From a checkpoint of a small spectrogram enhancement model.
Model: 3.44M parameters, log mel input, norm batchnorm, activation silu, widths [64, 128, 192].
Training: soap at rate 0.0031, 14100 steps, batches of 64.
Data: trained on melodies that start on their tonic, played by one synthesised instrument, 34.7 epochs.
Rows from block 10 of a small spectrogram enhancement model, named by matrix and row number. Each number is 50 + 12 x the weight over its row's rms, rounded and kept within 0 to 99. All counts start at 0. After the name is the row's rms in percent of the matrix's.
After each channel's rows are labels from the 100 clips, of 14976, where the channel reaches its highest value: "peak in band" is the frequency band that holds the peak. Only what is clearly more common there than usual is listed. The data: melodies that start on their tonic, played by one synthesised instrument.
# conv: 3x3 conv (model.decb.0.2.conv.weight, 128x128x3x3, each kernel summed), inputs 0-127

conv.80 097:55 56 58 37 43 52 93 29 48 54 47 47 60 52 50 36 46 63 84 62 36 58 44 23 71 41 38 46 50 45 49 39 46 56 42 46 25 55 66 48 23 46 77 39 42 59 27 61 34 27 59 56 42 52 47 58 61 48 64 53 58 43 42 61 51 47 55 57 40 56 32 59 39 59 50 35 53 19 39 62 41 72 53 64 69 47 47 54 25 53 56 47 52 52 61 54 33 36 63 39 53 40 65 53 51 41 48 44 55 33 51 42 38 35 47 60 54 32 45 48 36 43 48 47 51 42 39 54
peak in band: 500 to 1000 Hz

conv.100 112:45 47 64 50 46 62 31 39 50 37 73 38 55 82 55 37 17 37 61 46 44 37 47 41 46 39 48 35 31 37 50 38 48 44 55 35 51 58 58 36 34 08 45 44 68 56 47 21 48 35 43 54 25 65 34 53 80 75 36 50 46 38 35 42 50 49 39 45 43 38 41 33 62 54 64 53 34 42 42 31 45 55 47 55 59 48 57 44 37 47 41 46 55 61 54 64 42 42 53 53 48 56 65 52 70 62 64 65 35 47 41 55 56 49 54 40 58 61 51 49 52 41 61 53 53 57 45 36
peak in band: 500 to 1000 Hz; 1000 to 2000 Hz

conv.114 107:43 28 28 45 55 48 81 61 39 62 47 32 51 52 38 37 56 68 52 50 46 56 47 49 28 59 62 65 41 55 54 55 51 53 35 60 63 48 53 63 52 42 59 51 49 48 61 25 42 28 65 36 56 55 30 50 38 45 34 37 70 36 43 59 51 42 55 48 51 46 43 38 66 53 31 34 40 56 78 48 43 41 52 49 36 50 36 43 71 53 53 32 62 53 43 44 11 65 43 59 72 39 45 62 59 44 50 47 21 64 39 52 61 48 48 20 42 49 46 48 63 51 68 34 46 42 51 43
peak in band: 250 to 500 Hz

conv.60 092:66 59 43 50 21 36 71 61 46 46 66 37 44 46 41 43 70 62 92 72 48 59 33 66 66 47 49 43 63 56 44 61 55 42 68 39 41 40 58 43 50 48 38 54 73 52 23 50 46 57 49 40 53 60 26 60 47 66 58 57 31 41 56 49 27 49 58 43 60 53 59 74 48 52 48 62 41 41 63 39 55 48 54 60 55 52 58 55 46 62 39 57 65 54 64 44 34 53 62 32 51 43 58 81 42 58 56 55 65 40 44 49 63 69 43 34 42 45 48 25 61 58 67 47 49 44 58 49
peak in band: 2000 to 4000 Hz

conv.115 086:42 51 66 53 41 42 60 51 34 45 29 50 62 51 59 44 27 43 55 81 45 38 44 30 32 41 31 50 46 50 47 65 38 58 38 58 48 58 41 64 35 58 84 54 31 77 38 47 53 37 58 35 59 45 49 41 63 52 50 34 54 50 57 61 45 53 57 56 38 23 40 42 41 38 33 42 52 47 57 48 44 43 57 56 61 53 51 65 40 28 34 23 56 35 69 43 43 48 58 61 60 52 50 31 35 22 51 47 47 37 44 58 34 66 59 38 35 44 52 39 55 53 57 76 50 37 43 70
peak in band: 4000 to 8000 Hz

conv.56 086:44 60 45 47 45 65 47 46 38 64 64 50 38 44 42 75 44 64 55 62 35 58 62 50 70 47 36 65 35 59 57 50 61 36 37 67 43 56 47 28 59 37 77 36 37 15 44 42 63 69 19 48 47 59 46 59 47 65 50 45 56 56 38 40 48 67 48 44 45 32 59 39 46 40 45 69 64 49 37 37 57 48 23 54 44 36 41 49 46 44 49 55 42 16 48 42 55 54 51 76 40 60 33 47 46 34 53 43 62 44 31 50 45 37 66 65 44 50 56 48 27 41 42 70 55 54 55 43
peak in band: 1000 to 2000 Hz

conv.44 120:45 28 33 55 53 43 48 37 42 65 43 58 57 45 49 50 33 50 41 47 47 42 44 48 35 43 29 42 33 60 40 51 41 49 39 45 60 56 60 48 72 65 38 41 46 78 10 38 59 48 73 53 35 43 68 27 57 40 58 37 76 50 53 47 26 37 51 54 52 19 45 48 40 34 43 59 47 40 51 65 52 43 54 58 30 49 53 40 67 53 55 39 49 53 35 57 44 64 45 45 55 56 42 52 63 47 33 44 51 56 60 60 54 78 42 16 54 42 65 41 71 60 38 47 51 47 58 60
peak in band: 1000 to 2000 Hz; 500 to 1000 Hz

conv.8 098:52 67 44 56 24 47 36 53 59 54 45 32 57 55 51 53 70 50 44 52 53 39 46 51 54 49 39 19 53 63 42 30 42 47 59 62 26 47 53 61 53 49 65 67 51 75 30 54 47 53 66 39 49 43 52 35 34 48 41 66 41 50 52 30 45 40 73 45 36 43 52 59 63 69 36 56 47 35 34 69 55 41 78 37 58 50 44 42 47 64 44 40 59 52 41 56 49 54 55 66 45 50 55 63 51 52 65 50 44 47 45 64 47 62 36 49 41 52 16 13 40 19 51 69 37 53 46 53
peak in band: 2000 to 4000 Hz

conv.102 106:46 54 53 45 37 41 47 56 58 47 37 52 25 45 47 43 49 46 40 43 44 53 34 27 46 60 65 45 36 53 62 56 43 55 32 48 51 55 47 55 77 57 43 46 57 32 31 32 43 47 42 43 27 53 44 41 43 71 55 44 65 49 38 79 32 60 40 59 42 52 45 74 53 65 47 46 43 56 59 36 36 25 50 46 57 25 40 42 46 68 51 44 53 66 33 75 30 52 68 57 61 54 38 59 55 49 40 18 70 30 58 56 57 80 49 30 38 64 48 40 55 44 54 55 43 40 50 47
peak in band: 4000 to 8000 Hz

conv.109 090:47 55 48 13 42 43 22 57 50 58 46 61 65 57 52 63 47 45 43 59 46 59 45 58 59 35 47 71 44 51 58 46 22 62 49 60 39 40 54 38 44 50 53 47 51 43 43 24 48 63 36 35 51 54 44 44 52 55 51 45 40 43 38 30 49 33 42 43 37 57 24 46 62 34 63 55 73 43 54 39 67 47 56 63 31 71 39 74 50 25 62 50 55 63 57 37 54 51 63 62 53 54 64 58 31 43 67 59 63 36 41 42 64 42 51 36 35 55 53 47 24 52 70 65 70 37 36 58
peak in band: 1000 to 2000 Hz

conv.63 091:59 61 35 69 45 39 31 50 37 43 35 44 71 50 53 69 60 32 29 36 45 32 48 21 42 72 52 53 62 53 61 58 59 55 51 51 37 53 39 39 62 33 65 57 21 50 54 54 49 49 56 39 46 53 16 46 44 32 55 44 57 44 53 45 33 42 47 56 51 54 59 47 42 59 62 48 50 54 47 70 45 59 52 54 61 37 47 74 50 37 69 54 40 61 61 48 09 43 67 40 46 66 42 48 57 46 54 28 45 45 69 63 67 60 38 42 48 52 57 65 57 55 47 73 56 38 30 53
peak in band: 0 to 250 Hz

conv.19 075:64 44 74 54 45 44 56 36 43 74 44 65 71 57 50 63 37 34 54 61 47 32 16 48 41 48 66 51 41 45 46 46 43 44 63 50 52 54 45 48 52 48 61 21 58 31 36 64 39 23 57 51 55 48 51 41 71 48 54 47 40 38 46 61 46 52 56 46 43 35 47 55 29 52 38 59 39 60 41 40 51 69 54 50 47 65 52 36 47 79 54 43 45 62 24 36 35 42 43 49 33 38 34 53 38 48 49 17 55 60 32 79 62 36 44 48 46 61 47 53 61 41 60 55 35 68 53 42
peak in band: 500 to 1000 Hz

conv.49 077:43 37 63 47 47 56 60 63 60 51 44 50 47 61 46 45 52 43 60 65 38 43 54 46 66 46 75 85 53 44 66 94 54 40 54 42 57 36 63 43 45 39 50 46 54 55 45 54 50 52 44 49 45 42 50 34 35 58 34 36 55 44 51 64 66 44 32 58 58 57 44 58 44 45 47 60 48 55 47 57 46 65 35 99 38 57 46 59 35 33 40 47 69 21 47 55 57 57 67 35 70 45 75 52 42 32 39 49 52 49 35 45 51 75 47 38 48 40 60 56 52 41 52 58 48 38 49 41
peak in band: 4000 to 8000 Hz

conv.50 115:41 39 53 49 49 55 52 46 46 51 47 33 48 61 53 50 42 39 82 51 58 44 47 78 55 56 33 42 39 36 54 48 37 46 70 64 37 28 43 49 29 43 64 53 45 64 24 20 62 53 58 30 48 62 42 61 45 47 56 45 31 63 56 55 28 55 37 27 66 64 63 47 63 49 46 47 61 56 62 50 44 58 36 62 52 56 61 59 66 49 54 38 46 52 60 67 47 37 54 49 30 41 51 58 46 38 63 37 64 48 62 45 54 39 45 37 72 73 54 43 56 56 54 97 49 43 46 45
peak in band: 500 to 1000 Hz

conv.31 114:42 47 56 59 52 50 57 46 31 50 45 55 59 49 46 33 27 68 59 45 63 68 65 48 30 63 55 43 26 44 60 70 58 43 66 49 57 53 40 81 57 35 48 50 52 26 44 11 42 54 60 40 55 51 49 42 54 52 51 35 41 55 45 62 48 70 32 38 48 26 40 56 50 64 42 54 33 53 38 57 30 33 42 56 52 60 53 33 40 63 41 44 58 43 55 31 57 45 42 40 45 49 63 62 55 46 37 54 57 47 50 60 56 35 58 41 26 62 26 53 12 57 56 61 53 55 46 68
peak in band: 4000 to 8000 Hz

conv.104 082:56 46 40 34 31 56 42 53 37 54 61 67 69 49 61 45 49 55 69 48 42 60 40 46 57 42 26 41 45 50 51 52 39 55 47 52 18 63 59 44 67 40 27 26 38 64 53 73 43 64 43 42 42 64 59 51 49 44 51 41 38 53 61 44 45 43 33 42 60 44 34 59 71 53 45 68 53 43 41 47 36 45 41 19 61 34 28 46 43 43 48 43 49 59 62 66 61 48 82 57 32 48 71 48 64 51 54 47 40 28 39 39 45 35 57 53 46 50 53 36 33 36 36 52 31 40 58 26
peak in band: 4000 to 8000 Hz

conv.79 110:48 56 65 42 49 57 64 61 53 43 60 61 56 48 46 43 51 40 37 58 33 36 45 34 36 53 59 50 59 50 49 49 38 43 15 60 47 51 46 44 32 55 64 49 54 41 65 85 49 41 18 70 34 71 45 62 52 65 49 61 47 45 44 46 54 63 71 42 40 56 48 32 33 43 57 41 48 62 42 41 46 66 51 42 59 52 32 57 28 57 56 59 60 34 70 45 55 61 47 57 44 50 58 63 52 53 75 30 43 51 40 58 40 44 28 74 44 59 64 30 67 34 59 50 39 62 45 24
peak in band: 1000 to 2000 Hz

conv.25 077:49 56 35 32 58 63 64 51 35 70 38 44 45 55 50 52 37 38 48 53 41 38 26 64 37 14 34 68 35 45 65 58 37 68 57 59 38 45 52 62 73 36 53 57 75 53 76 33 45 62 43 55 33 35 43 51 67 42 43 56 38 60 47 46 51 46 32 58 60 39 74 80 33 37 46 43 57 48 26 50 62 46 67 59 66 38 70 57 52 49 40 54 56 50 51 65 47 59 58 36 36 56 33 58 62 47 45 51 53 69 42 46 55 58 39 68 43 47 49 35 50 39 46 57 40 41 50 42
peak in band: 1000 to 2000 Hz

conv.30 097:56 32 61 51 57 28 47 26 37 45 42 42 46 35 61 52 30 73 41 28 54 31 49 49 41 40 57 43 53 41 45 46 53 45 31 45 49 36 56 52 47 58 57 54 34 69 42 48 37 60 58 42 48 31 52 66 49 50 59 48 53 40 60 67 33 39 52 49 88 52 52 33 49 36 33 51 63 59 66 56 38 26 33 43 58 53 45 51 42 45 48 45 45 45 52 45 44 40 60 78 28 21 49 25 54 44 49 74 31 62 67 52 38 43 62 58 71 50 41 57 58 52 41 73 42 40 46 55
peak in band: 4000 to 8000 Hz

conv.27 131:37 56 61 45 38 44 57 49 47 63 45 43 49 34 39 55 50 49 56 48 42 36 46 00 53 57 52 41 43 40 40 46 45 44 57 38 44 48 60 67 63 49 57 37 48 52 50 59 60 37 47 47 54 59 71 59 65 39 62 47 64 54 56 59 33 47 50 47 47 39 36 46 39 49 45 70 11 47 55 45 43 48 59 47 71 69 29 46 44 38 53 54 56 57 58 45 32 55 54 21 33 52 41 34 61 50 42 41 40 47 52 59 56 39 40 34 47 52 55 30 40 53 65 56 44 52 65 66
peak in band: 500 to 1000 Hz; 1000 to 2000 Hz

conv.28 104:69 40 66 30 54 68 22 42 44 68 52 47 75 55 49 18 54 65 42 69 43 40 35 43 23 61 61 32 41 51 53 43 42 45 52 53 43 41 49 38 66 50 32 60 45 63 67 44 35 55 53 42 41 55 56 36 46 48 52 41 36 51 41 93 32 56 50 46 52 29 48 52 38 53 40 50 43 38 42 48 42 27 29 43 56 40 24 51 50 62 61 29 50 61 45 56 52 68 61 53 69 43 49 59 62 41 58 60 53 60 41 61 51 59 43 54 35 47 61 50 62 35 56 44 43 36 50 35
peak in band: 4000 to 8000 Hz

conv.86 098:46 42 54 58 53 54 50 49 46 48 52 53 51 50 57 57 56 51 68 46 52 12 50 51 52 39 68 51 27 28 43 22 61 35 66 33 25 35 33 38 71 50 45 37 51 60 55 44 44 57 31 39 46 61 56 54 52 55 54 49 69 53 59 34 41 56 50 46 61 53 54 49 49 33 50 44 57 48 55 49 52 62 41 26 50 55 46 35 33 51 57 51 65 58 14 40 57 46 35 58 51 14 44 43 51 42 36 35 50 51 30 62 45 42 59 40 29 56 26 64 66 48 39 77 52 41 38 41
peak in band: 0 to 250 Hz